config.toml
arch = "convnext"
model = "self-supervised image encoder"
dataset = "rendered solids tumbling over patterned floors"
train_examples = 195000
image_size = 32
crop_scale_min = 0.3
horizontal_flip = true
translate = 0.12
rotation_deg = 10
color_jitter = 0.4
method = "moco_v3"
isotropic = false
norm = "layernorm"
hidden_act = "silu"
mlp_ratio = 6
inner_norm = false
moe = "top_k"
num_experts = 32
moe_every = 2
expert_mlp_ratio = 0.5
experts_per_token = 2
shared_expert = true
patch_size = [2, 2]
depths = [2, 5, 2]
widths = [64, 128, 256]
kernel_size = 7
projector_hidden = 512
projector_out = 256
projector_hidden_layers = 2
temperature = 0.1
target_momentum = 0.996
residual_init = "scaled_by_depth"
optimizer = "muon"
muon_scale = "match_rms_adamw"
learning_rate = 0.0025
momentum = 0.95
nesterov = true
orthogonalizer = "newton_schulz_5"
adamw_lr_other_params = 0.0023
max_grad_norm = 0.5
max_steps = 4800
batch_size = 256
epochs = 6.3
lr_schedule = "step"
warmup_steps = 240
weight_decay = 0.08
adamw_weight_decay_other_params = 0
Rows from block 3 of a small self-supervised image encoder, named by matrix and row number. Rows with one number within an expert belong to one neuron, the router's apart. Each number is 128 + 32 x the weight over its row's rms, rounded and kept within 0 to 255. All counts start at 0. Numbers have three digits each.
After each expert's rows are labels from the 100 images, of 14848, where the router gives the expert most weight on average: "strongest on" is what is common among them; "colour at peak" is the nearest of a few named colours to the mean colour under the peak. Only what is clearly more common there than usual is listed. The data: rendered solids tumbling over patterned floors.
# router: router (model.blocks.3.mlp.router.weight, 32x128, trained with AdamW), inputs 64-127
# up: expert up (model.blocks.3.mlp.up, 32x64x128), inputs 64-127
# down: expert down (model.blocks.3.mlp.down, 32x128x64, transposed), outputs 64-127

# expert 16
router.16:128150127095096123175156131194132143136135149101122169196107058147135150086126130169180107108113127141182142145137122133136109167099142091153148138097085139123150166111173184163092121092091090
up.0:096153179112125140060135142139092199123037118138135100163145135156122166144103168070174112138189215137134140168107144123120090109122146157119120161160130159108090122113137069081117115085137073
down.0:115147158126124186132124155056150100102108076110159164170115123121141096122172109119123083168093101161193111134127087110158112063108064121113102120104152097111117196066086131148111131137132142
up.1:156082085091107098094129126118136073139127138150217114158110103138122114124158106164159112113170124141158110145116170097151111147161190128132148159147084154136153146113146089073175117143154177
down.1:115143152121129071128084160193158099086124131143130090120141138108160128136152153177139193132138072154109145098107102183074141098108095083163113163118131147107155164131149132146191090162107076
up.2:154115115160128123096144110112151130135105086054102112134101115094128165176079167086137110122187129097114117118136131152136135176155157148157114130096165155105173114154134108167117127183132152
down.2:133153119156154140169129153124117164174159165144075173164109107121153131095132077147129065125122114110146109188169092116135127148136131104114102147081138123095116091097138138180167102170191134
up.3:114135075157102070079120099126203102127139196130124114147154081108144151089146137122121155138119184160123110082092134149154168121136104125149116139122102103122125130118148120172135191137129164
down.3:107139167133159164168124142128108126088113148134144063120131128132183121119135104130137103100166074073158089158127127169168142193088179078106102099144160182154117125114113105116142085145137130
strongest on: count: one
colour at peak: brown

# expert 17
router.17:111118113119118184109165075079162108138016116189113142083149116192039120173159122121179126160133126099088178100154106104130134093125101181105165149116095170149077123180075129136082083138133113
up.0:120150063099128120087156178177145109181135102141168144092095125209107116059133110118113154157117147120085150163134146103180100130116082136134113090079151138093162133149152118102104147134101098
down.0:155173081084126134169138140128115098141166059085123115100079117149191159181149132166148109181180051131120167133125122142135097132126100120071083139136158171123127103173101066166172127093116126
up.1:130133120087156136115121142106190147088106114146174116105145123075103113166138188114120152186082103093102193117230125082138158091077089146080111129135116078154103154107118159114181137102140093
down.1:173101101123125125168124147142089101123196100103151118144109088144105116079096114097112112171150137069181143138121133114113103050181097121180107151143165116103116167149142163145144115190128169
up.2:122055159105166137158070078137103116140136050106160058100097140187135093095185189158123138067178085117103154149148161071106138161142164106169133120145092120064135137166081118160153108122120115
down.2:098160113142120141063112121110133124109105095074145139138145174148140159159115074193134122109134131123146145126106115169129102095105192157100114092170073136208071154126150059152107122095164142
up.3:173131124098116092150108145083134146126083092122132081160165093165137085076161134142133163099104108078111210138185154112121151121133091091036144093116162183103128098182126127201176105164169114
down.3:087168146128148168115124141126120123130118075081106146084115068153119157141105112111107177202186138158160163098122131172108102080152138143161132168140130178145148172086122151154168123066100165
strongest on: count: one
colour at peak: pink

# expert 20
router.20:157108132160091121160175054177125183096106083137135137137123155134095150044168117140206100156159115146171127126116084110163141115109103118168180108111109138099105142145161172171055125081105125
up.0:131086097130151142151150173124203164126092069128134109158096092115180148085121175149150143106115078111126112102161114092115097164134127149122106097132158158052128117085144180093155129115072095
down.0:166134056077164126146155133103216095157147196084135148134161098129110118095160155151184115118145132149146119135109123112125133092140121079157108216153128092117186087148165124149147062100111085
up.1:111120191092159135111128133152149118173180105160098166170113097149061138072120064135121163107118122164120151123122105152119157117138113100188103092063086087136135142144169092086120115141139100
down.1:160137149167133119163083146108139116068127143159121135077120174112103117141141135116154145096092110122146159078158117090088116134179182139166125183165118097088129107061181144163149149191104157
up.2:141118128100133138141139133168125172174111163101148069200136094147122171064116116120107138124126134129103150110164160137192071063114150133145109147177192100192140152151135157119155183165141057
down.2:155082100170087118120186204165065127150141147140101116157114170143128143153170169086056132137121124081074190067151132175080158111157111152090099119120191131122141111108155144120164090146075145
up.3:153160118156120134090115113154096103091165117050106103168152118141143125133060114124066180110132084144118089043146177151092163149096067116116117147135146164161102126152148143067099120143167138
down.3:131097158118133072160063093139128045064137109161102120099172087166132188202123103118141142149103148128148087094159072112115081132148139088148151124188140138152126121055100173080152166196161159
strongest on: count: one
colour at peak: grey

# expert 7
router.7:115127126074158130149092178107115076132192071102108057120137157153107098138133085115095125120168157089106126181171117147114124127144069120106157121065106151148122118185146121116164122137145130
up.0:114115087112061156105104129127145094103168109085091133078126172131135123103095154120138157179188159112154186088113106174147120150112164137103109166078119128079100116143167094146134110122110144
down.0:099140127112152149177167150136098140177117127123099088144103096143088137124067154172104130128121142176107126131201140138106153082189219116163126087159087120153089155127125130143094081187092110
up.1:145135141147109095193155116137109150120071119112140124079180095142087113170074140158102179145151150151136118103129150147108070138124113075149164139096132139128144116199110134117107147111136200
down.1:137136087110177133161197147112131060134164144130145196104129154136088166089119133097143111123198094089100150132097138132099133150083119116052110111114145179146143130174134099123137113071105106
up.2:093109106159073123166129199107141132145203107099080086129115158135104144074115083095129114097159161136103158105124106127114173143168108150211157117060144159107179138130121065127116142106124112
down.2:099138122077099162124113132119111143051141123140164141104128104151170097165077130160176113072181131106170143143107176182104126163143163084087146160104146154094099163146100111101032117146082154
up.3:157085152142136148189092070139093109193136113175167118114127159125051131130130159148127122134060162127087049116143103140130123146086138114126129090108126171144151148118086119110087152153143135
down.3:102152141083115173078129106106131093097146024194112067123135086121122147135174126076187131167134146125101128084095177113108123102039135182206109147130098075090173118134150144097142126122133118
strongest on: pink object; light from behind the camera; white object; count: four
colour at peak: pink

# expert 27
router.27:126083083128075113119141151107166143078114160159081151140042113089135192110132167084130128149146092158132087096162107125082092124143124127171143123165166154069155129132147186147158117160050124
up.0:131187101136169091081068166111123111122145097134098093154072150086200126091158131117135163081138190078063144113121103096130151126149138176130129172106163107108073140066176123140135112167167082
down.0:106127154146130091137127113158135137108173095101142145142111136129143112119135152133091109032038135105137112107144136115135098156137105179118173091193148142117129123106126105114136193180160127
up.1:149137150150086125122121116162173171150133045117087143191203176140097125131164062160130077103174092155171125052099109161111117142151132114123136188056095132132114140176130129174083122084067124
down.1:098114152181138143145099171101108155121118135130108089061140063102127144143070163090159162155133041124158144097124099166145142138117134147102163126143093147114146138101131147079122135189157140
up.2:148103184113131146110075106141158124121098191107139134135110081157078114083110119132168083099119172117107144128109090114126191139134215166079093064123131146157097111123155143165127105149132142
down.2:108151099153098125076091159162140151148109170139144147146131181144095107129147096154186119227187122140174123121149105100148163203104142123137184099117172124147129167206132109121045112116127102
up.3:133109146149113166160167101151102197153127092139126180155175095099155130145133166141082118144081135144153233142134142187165134149111089095166130100107128148144160071137132146156095125107079096
down.3:156108129139112108173126132129136148091158075109072037121100180052195142107113122141147136138128089118079069103123119117149148131128154178103087155125124111164142134076131144111107131135086121
strongest on: light from behind the scene
colour at peak: brown

# expert 22
router.22:104160158089138124122130194124171092118077165128098126137154111090177168149139138102164116028117147111179094150099105103111130120155172112144151142080176058096097127108151103100068137126132106
up.0:135124152131176118129141135150182130107094123159185116071063080124145146129177110119124086083163106096083105109178091145083162141111139136134129101058124130073109154087107129079184138107140150
down.0:181107095178120136114096083162107111126179099107173104087137113090120122091211110044160096091089152086108066117142093139134141147158139089120093164131132111144142147098144147171127107133086169
up.1:170123124127149156088098142133128132150164150084108147159101075118102082077114141087178117088142180149131134140110138128121133106034227107128128187148127122083182094082129150149135163150090108
down.1:108108146108105115158143157127096135166149126151120121143134136115186176082072126174105110162148180132130126145115151084104107098130144125090097148141178180187119174130119084119147119084160126
up.2:065125125116088133158144139172178120176091143141120102109095179169158128082087178127145069130120128143062135198094111138127151140154149122146115165078106139183096095148166187128118154080123142
down.2:072141085144099141083182124123126120117156154128164086127131070180102187097112138097153168122079178129117095138134162122130119176070162106143123168139148104099146129118082125132079120199141089
up.3:098129103101081095148099114116185112162080147130116129074052133151102101144116104099128086112116089082134116115116135141165131131136128136144149142103123135135114109144128108152090180122165113
down.3:065124110158165131092131109176040133092136145086137170130121150116119124131132128108154179116104110089169153140139133126072157104120113105175143128069149096179116136092145122090104137119147144
strongest on: count: one
colour at peak: brown

# expert 5
router.5:107145139148123121133176114157137156143050168062151097132166098137154171126057140107087126178136140172137088166139115119125157128089079100160103117120062082117099137090117148126059094056116145
up.0:133125135091041095093160141147146096140126133107139108156170149183157102138108091173150117152157169175109173179127164110104200117029094139104104147140069106163137133148084151154115094161087160
down.0:170142122171065122154173165145187099159156134127078091082192099109165141070104154153187193150144111133089138130146166161095079200166180150152081131119154150140157124095088112059141183140097155
up.1:115077132126106156190211152105155101118139103131058119128089089069171160112096112050118153167099179138134166092198152177121147129164137123177109120217137099113094102104148113090139123148140137
down.1:143145065134151085098113148154077078182151083104130092114139138162141125153116164133165134164191105142096146173133116126143116087126151100133097108147111123138122142082130069179139145181069166
up.2:106170126119228167192141105128178120101134138127095081112151131112103165112125183100082132102109070090104136089181140145164177172154171107085118148103157179142137175116088158129095132055124150
down.2:096143149164157117141102155169155111150139141079108162133126104158151112093148139123175121113129171103175128135113166181131104108130039086089097149149128156098177153164152153147111105110123130
up.3:142139115128180143164086145107161111112104118131138110177154127123077120163129127156078143200136065124124162117144117144144108127101101167155137092186109116075113141163114165167102143136153123
down.3:115163193095116092114072192063074142089138191066087099093136061133097094179070167104109118155127107104107117130118133159167087123158099097120157097083098104174113112163130104148132157104131108
strongest on: white object; pink object; its colour: white
colour at peak: brown

# expert 12
router.12:122098100110113118094150052046058179134160108122154126126102151078086138146146119111121105053159114134155103135156108092168120146154181077162108167116169168131114162088112139122090134151101119
up.0:111111151104158171116182147070152116147164202173144133093098126149077093129099123138122109126053082174139096133140126105130134137127072139110154153141121143163193111118110157141160131111114188
down.0:153157138104176148155093177169135116069175161143088093122124179155088122193199161150100111184138160197145097187109106170091125121094147151136148117164143118090055093099118125057104221101106170
up.1:096126144128151119137135153211121162125118125053135137145102168157143080135121151129161125134079149137122121102080142138120089109173132131153133126086180107149120148084065135121128125116162105
down.1:113129131176180116115157106107170163078139062141144127125101122162165179136091059105152129158155159146129187123114114094125104118106144078121075146138125176124067106092136121175183123055124090
up.2:157093120130177128186168141036127120107196115180182126140151120111172162116093114135164122080105119165130108165150113229116163130146178121114115126182146166155101150119200183115144173104106144
down.2:084094093134166140116135113131109093164173120128178105113169068125165152153224115140157177126085096139107153132073140144136173112113069081116163136121139136203122181125168153148137136132132161
up.3:087149098129111125136137131148168168124188172162151151098098068153071137147103163137140164119095113125110133131159112116149144126153143108088135123117103144114115118091079149133075195134082092
down.3:117063182109122144115109158135173130187199174133136125150124134122081161085126128125160124159113051116130110147157165134136162120148127180137143067192159112072134105150117108118121128119097104
strongest on: light from behind the scene; count: four; purple object; blue object
colour at peak: brown